{
  "model": "masked image model",
  "dataset": "larger renderings of crowded toy scenes",
  "train_examples": 90422,
  "image_size": 40,
  "crop_scale_min": 0.8,
  "horizontal_flip": false,
  "translate": 0.12,
  "color_jitter": 0.1,
  "method": "simmim",
  "mask_ratio": 0.6,
  "loss": "l1",
  "arch": "resmlp",
  "norm": "layernorm",
  "norm_position": "sandwich",
  "activation": "relu",
  "mlp_ratio": 2,
  "parallel_block": false,
  "dropout": 0.1,
  "inner_norm": false,
  "moe": "top_k",
  "num_experts": 4,
  "moe_every": 2,
  "expert_mlp_ratio": 0.5,
  "experts_per_token": 2,
  "shared_expert": false,
  "patch_size": [8, 8],
  "conv_stem": false,
  "layers": 12,
  "width": 384,
  "optimizer": "nadamw",
  "lr": 0.0017,
  "beta1": 0.9,
  "beta2": 0.98,
  "eps": 1e-08,
  "steps": 40000,
  "batch_size": 256,
  "epochs": 113.2,
  "lr_schedule": "cosine_restarts",
  "final_lr_fraction": 0,
  "warmup_steps": 800,
  "weight_decay": 0.1
}
Rows from block 6 of a small masked image model, named by matrix and row number. Rows with one number belong to one neuron. Each number is 200 + 20 x the weight over its row's rms, rounded and kept within 0 to 999. All counts start at 0.
Before each neuron's rows are labels from the 100 images, of 14848, where the neuron reaches its highest value: "colour at peak" is the nearest of a few named colours to the mean colour under the peak; "strongest on" is what is common among them. Only what is clearly more common there than usual is listed. The data: larger renderings of crowded toy scenes.
# fc1: MLP up (model.blocks.6.mlp.fc1.weight, 768x384), inputs 0-47
# fc2: MLP down (model.blocks.6.mlp.fc2.weight, 384x768, transposed), outputs 0-47

colour at peak: pink
strongest on: its colour: white
fc1.206,196,226,197,204,213,208,206,181,195,168,191,182,172,226,201,217,186,194,221,199,165,221,194,210,163,211,214,177,193,180,213,185,190,210,204,170,211,231,206,183,228,211,215,206,203,175,176,206
fc2.206,160,179,224,177,185,221,221,178,213,245,202,175,233,193,186,208,205,183,183,192,186,185,272,206,188,213,202,220,208,222,194,189,215,233,205,228,194,205,182,212,170,195,213,207,210,220,208,216

colour at peak: grey
strongest on: its colour: black
fc1.525,217,190,198,226,198,195,215,211,181,204,230,192,201,200,192,238,196,207,185,177,229,220,210,172,194,189,225,254,212,197,220,214,198,174,189,234,231,199,215,177,203,169,183,172,225,195,212,202
fc2.525,220,231,207,183,202,189,244,201,206,228,187,167,163,212,234,186,177,161,227,208,205,199,189,215,227,250,190,210,168,217,228,184,196,204,201,188,194,203,189,171,195,219,200,216,199,219,186,208

colour at peak: purple
strongest on: green object; its colour: green
fc1.264,195,171,200,221,252,201,185,190,184,197,211,198,214,221,190,199,206,175,221,199,170,202,204,176,228,191,202,207,185,202,204,208,188,189,206,217,187,191,210,187,193,161,203,216,212,206,182,196
fc2.264,204,229,182,185,193,198,203,210,191,236,228,230,210,229,186,191,210,222,177,207,200,173,194,211,185,203,212,166,187,225,208,173,238,180,195,174,212,180,219,186,177,201,216,234,179,188,196,218

colour at peak: green
strongest on: its colour: purple
fc1.496,185,187,211,174,183,166,192,195,193,192,211,204,194,229,193,210,196,241,188,201,218,207,189,218,144,183,188,262,195,171,206,193,224,218,203,189,191,205,214,173,187,207,214,173,198,208,234,191
fc2.496,182,214,194,230,203,163,186,190,172,201,200,203,212,221,209,193,173,176,207,194,203,159,197,210,132,196,208,234,187,219,204,203,213,213,208,232,216,187,197,211,217,213,207,203,212,201,230,231

colour at peak: green
strongest on: its colour: green; its colour: yellow
fc1.482,198,233,205,241,184,218,189,186,197,206,217,204,205,219,192,184,164,228,235,194,209,175,201,180,221,199,211,198,187,177,209,212,220,220,170,204,220,212,200,163,190,193,199,215,178,233,182,191
fc2.482,194,190,221,176,189,202,141,180,200,224,176,193,204,232,207,183,211,181,189,172,172,183,181,226,202,204,213,221,177,211,206,204,212,228,198,175,201,205,225,210,151,217,198,202,183,192,203,186

colour at peak: black
strongest on: its colour: white
fc1.26,232,139,198,177,200,177,183,197,190,205,229,197,198,202,198,196,220,231,210,212,211,237,214,220,170,214,186,219,203,191,241,205,229,186,210,207,197,192,209,175,215,191,200,212,220,238,197,202
fc2.26,191,203,208,222,198,201,187,191,148,205,188,241,198,238,184,213,199,236,196,204,196,210,195,179,180,179,197,167,190,189,203,214,213,187,191,173,190,171,192,188,235,185,187,186,177,202,188,186

colour at peak: purple; blue
strongest on: yellow object; its colour: yellow
fc1.130,173,195,238,138,220,211,169,184,180,194,223,207,195,208,202,198,207,197,238,217,184,184,200,194,203,187,209,214,171,207,194,198,162,238,209,166,185,210,203,178,202,161,191,231,202,194,168,220
fc2.130,214,236,166,222,188,209,222,219,226,206,239,214,221,179,195,231,212,234,219,199,196,208,194,198,215,208,216,139,183,199,195,202,188,164,193,210,193,195,204,193,138,199,204,216,163,191,178,199

colour at peak: pink
strongest on: count: six; light from behind the scene
fc1.124,217,178,161,201,183,224,200,201,204,219,185,221,178,205,182,230,201,227,180,185,202,192,179,238,173,168,164,184,201,201,223,201,219,216,225,185,202,205,191,163,200,209,207,211,214,193,233,183
fc2.124,235,202,195,186,211,179,209,179,202,215,190,200,214,206,207,255,196,194,200,228,196,182,212,185,214,177,178,195,239,194,206,255,209,176,209,224,217,221,159,183,210,207,240,212,192,228,185,180

colour at peak: green
strongest on: teal object; light from behind the camera; its colour: teal; its colour: green
fc1.362,195,222,202,218,197,230,197,190,224,199,183,175,198,212,199,193,205,179,170,202,196,234,219,171,231,203,177,229,189,206,214,223,234,211,197,192,209,194,212,184,218,199,225,224,185,223,165,193
fc2.362,179,197,192,171,217,190,183,216,183,211,214,214,193,183,192,185,197,223,159,190,200,207,190,215,214,207,184,176,234,193,206,192,206,167,177,195,200,187,219,208,163,199,167,185,214,200,211,174

colour at peak: green
strongest on: its colour: purple
fc1.51,203,216,181,232,162,204,172,203,210,198,175,180,200,212,202,198,194,223,185,194,221,197,201,223,139,199,171,222,190,219,230,199,216,235,209,179,197,179,197,206,191,211,183,179,212,202,231,195
fc2.51,176,184,216,207,197,215,195,204,194,223,185,219,186,229,186,195,202,201,195,217,204,192,206,183,179,186,185,184,188,197,213,157,209,181,190,192,215,214,203,183,252,223,203,245,209,214,206,190

colour at peak: brown
strongest on: red object; its colour: red
fc1.645,200,206,167,194,227,206,203,187,195,234,204,208,221,210,190,179,188,141,185,174,187,184,209,205,162,171,176,227,219,238,190,215,218,218,198,165,212,189,211,228,210,214,201,197,200,228,195,188
fc2.645,208,181,195,231,191,213,235,224,190,200,193,198,191,193,192,236,186,218,210,225,211,202,176,196,220,249,217,180,184,197,187,187,127,169,176,217,213,198,193,191,173,196,210,239,193,194,197,226

colour at peak: pink
strongest on: count: two
fc1.290,186,206,188,189,242,172,202,183,198,185,191,180,183,221,243,192,171,199,216,132,199,182,193,215,215,190,189,175,229,212,180,202,213,219,182,191,206,198,181,200,174,208,198,199,183,183,188,203
fc2.290,202,225,185,190,208,164,224,201,216,160,208,191,212,200,222,176,185,187,192,168,185,220,213,189,208,205,207,206,202,230,171,174,171,221,232,192,220,219,191,199,189,199,211,209,193,167,185,227

colour at peak: red
strongest on: its colour: teal
fc1.472,231,199,164,169,196,218,208,211,181,199,228,199,190,195,209,225,232,197,168,195,219,201,205,196,214,212,207,198,191,199,205,167,206,225,203,213,197,205,211,173,219,171,216,193,203,190,195,181
fc2.472,175,162,196,198,202,239,187,211,176,203,209,198,195,193,209,180,177,219,183,205,206,181,183,182,197,225,209,208,227,188,215,232,162,199,242,200,185,182,209,235,206,210,188,177,200,227,199,227

colour at peak: blue
strongest on: blue object; its colour: blue; its colour: teal
fc1.541,222,151,186,215,214,174,222,211,191,204,164,177,197,203,198,186,178,166,174,184,202,224,215,203,197,230,198,208,235,203,178,178,203,210,185,196,178,211,180,219,212,201,203,187,229,211,199,192
fc2.541,211,239,210,197,178,236,175,188,252,202,211,228,188,200,186,194,189,202,181,213,188,203,214,192,209,185,170,181,231,217,190,202,166,195,213,197,188,161,211,215,186,211,203,173,248,187,192,160

colour at peak: green
strongest on: red object; its colour: red
fc1.37,217,195,211,216,209,201,208,200,228,169,198,199,202,232,217,197,174,244,206,192,220,146,201,228,176,178,202,205,196,207,202,168,212,214,176,178,229,209,173,201,200,214,212,200,219,219,208,188
fc2.37,210,200,184,237,210,197,260,196,218,228,211,184,192,206,193,167,202,209,168,222,194,205,240,233,229,214,159,183,182,250,212,203,155,199,170,204,191,191,219,174,192,234,197,225,225,210,205,179

colour at peak: green
strongest on: its colour: teal; its colour: green
fc1.766,178,210,203,204,186,158,201,199,204,195,216,195,201,214,196,161,222,194,199,198,224,209,203,181,219,190,206,200,220,199,205,157,205,222,181,213,200,193,215,190,206,203,212,179,220,172,199,168
fc2.766,253,203,231,188,169,238,204,177,210,193,179,194,176,227,210,186,198,197,185,208,184,193,187,213,192,194,215,188,215,180,220,215,203,208,203,206,207,213,196,194,209,194,207,187,185,177,198,190

colour at peak: grey
strongest on: count: six
fc1.639,216,197,196,213,197,227,187,192,216,168,220,190,204,222,214,216,204,169,214,232,192,187,216,223,221,193,174,212,166,211,208,163,201,214,233,201,209,183,229,196,219,192,266,214,195,184,190,201
fc2.639,202,201,184,192,207,161,201,193,212,186,202,186,190,176,189,216,207,229,221,166,207,181,183,228,194,187,213,231,181,188,150,187,224,166,214,200,215,234,230,167,159,181,221,201,223,229,176,213

colour at peak: black
strongest on: count: six
fc1.471,244,208,188,237,230,211,199,200,237,203,185,189,201,222,192,170,190,191,225,208,192,184,210,224,196,185,202,203,176,195,254,171,198,186,190,201,233,184,233,202,189,198,199,194,209,176,208,218
fc2.471,191,198,237,236,216,160,186,168,198,183,201,182,193,221,195,225,182,177,204,208,213,200,164,152,214,194,200,241,229,161,192,244,201,212,212,233,217,195,197,194,218,205,211,197,214,190,206,221

colour at peak: brown
strongest on: black object; its colour: black
fc1.71,187,220,209,181,198,209,208,184,188,183,208,211,163,165,206,219,215,164,183,203,213,186,234,210,164,216,168,226,225,199,197,202,182,235,198,207,196,188,194,173,177,196,197,178,227,181,217,197
fc2.71,203,231,201,225,206,188,223,199,183,231,188,188,218,194,207,196,200,190,216,177,219,207,182,191,218,180,173,221,153,203,182,207,232,204,162,168,207,204,191,194,176,212,212,229,204,230,197,197

colour at peak: black
strongest on: light from behind the camera
fc1.327,215,180,183,187,184,215,198,198,190,211,193,197,220,190,194,216,177,182,226,206,209,213,198,208,191,211,183,185,192,210,208,187,219,219,204,184,224,198,201,197,218,203,195,184,175,210,176,193
fc2.327,226,196,206,235,208,178,239,215,215,230,232,229,193,203,174,233,203,195,168,209,198,214,224,214,185,181,175,191,199,207,181,232,187,180,207,200,211,196,184,173,248,208,185,216,201,201,173,200

colour at peak: green
strongest on: purple object; its colour: purple
fc1.628,198,102,208,184,212,195,177,189,172,200,178,195,190,199,202,189,206,154,194,201,214,215,201,234,180,192,187,216,190,204,204,183,191,177,195,238,184,197,209,183,235,191,213,182,203,190,218,144
fc2.628,214,262,216,220,170,222,185,203,235,213,197,202,198,212,194,220,192,204,197,203,182,171,226,201,190,217,197,195,246,202,245,206,224,212,199,138,217,188,204,224,227,232,182,213,227,224,219,205

colour at peak: black
strongest on: white object; its colour: white
fc1.752,209,182,162,182,187,247,196,201,218,214,241,197,202,199,195,254,191,208,201,198,190,219,208,199,182,186,183,201,211,176,209,214,196,204,205,206,207,169,204,188,231,173,199,188,211,226,160,202
fc2.752,171,188,197,230,235,202,194,194,198,178,181,230,224,185,169,219,183,194,173,224,238,181,169,209,232,191,167,204,208,208,171,209,155,215,190,226,194,241,205,234,214,194,212,199,182,220,190,220

colour at peak: black
strongest on: white object; light from behind the camera; its colour: white
fc1.150,211,209,136,207,191,250,179,194,185,218,226,220,182,193,185,221,214,183,193,209,194,210,206,202,189,192,178,216,225,182,239,212,219,183,225,173,193,179,209,200,220,192,206,172,202,217,171,227
fc2.150,212,179,191,234,213,179,253,225,226,201,176,216,207,222,169,211,183,195,183,214,189,222,187,195,202,204,199,159,203,234,204,176,176,198,162,194,208,221,202,219,212,208,195,215,205,198,226,153

colour at peak: brown
strongest on: count: two
fc1.608,195,169,190,242,181,208,222,194,214,214,214,216,197,192,197,206,174,193,196,197,206,197,204,182,208,250,202,174,225,185,229,189,199,174,200,200,191,184,196,214,212,201,196,190,217,164,154,194
fc2.608,208,195,181,183,214,209,187,199,213,191,224,178,197,216,206,204,214,185,207,216,204,194,227,188,167,196,202,203,215,196,213,216,172,207,205,199,207,216,195,201,205,217,200,223,237,198,217,177

colour at peak: black
strongest on: its colour: blue
fc1.104,192,197,185,176,205,192,195,192,224,222,211,181,196,197,197,189,221,204,173,208,190,205,188,187,191,196,203,204,220,204,220,201,175,203,208,195,252,199,227,211,243,182,240,209,199,170,201,212
fc2.104,217,212,178,204,191,231,197,198,193,187,183,201,214,208,190,195,192,218,187,216,189,192,197,202,220,177,170,221,217,200,170,198,217,199,204,205,165,182,186,208,191,163,173,203,176,225,192,194

colour at peak: brown
strongest on: light from behind the camera
fc1.81,210,224,203,190,211,209,191,190,227,209,223,221,165,231,192,193,206,166,229,168,191,198,202,195,187,191,166,164,233,183,217,167,209,216,194,213,160,195,214,198,199,211,188,226,205,218,149,197
fc2.81,190,190,218,236,198,192,195,199,219,181,221,238,206,157,187,251,215,221,170,193,179,206,209,176,230,190,198,181,219,210,176,201,180,197,225,205,219,204,188,191,209,191,226,193,189,194,193,170

colour at peak: green
strongest on: teal object; its colour: teal
fc1.419,187,208,194,237,211,204,209,206,208,195,181,199,197,248,191,212,165,213,175,187,190,210,204,226,234,216,195,207,233,195,180,159,217,190,186,192,204,212,181,181,193,200,200,166,196,226,190,193
fc2.419,202,195,214,178,197,185,157,186,195,205,217,200,214,195,202,169,229,162,171,173,193,200,193,214,218,182,203,210,228,218,188,225,171,217,191,189,175,200,224,223,165,215,214,162,231,184,189,169

colour at peak: brown; black
strongest on: light from behind the scene
fc1.34,192,153,177,178,211,202,223,198,202,204,194,204,218,200,184,211,183,181,168,204,183,175,205,187,166,211,197,221,222,203,203,205,198,210,213,176,230,185,177,222,223,194,211,185,196,217,242,186
fc2.34,193,189,207,218,233,192,185,176,179,240,208,141,214,202,220,199,192,179,217,228,211,236,224,180,228,235,219,212,201,201,207,201,194,218,199,257,189,213,198,139,178,176,171,218,226,203,207,189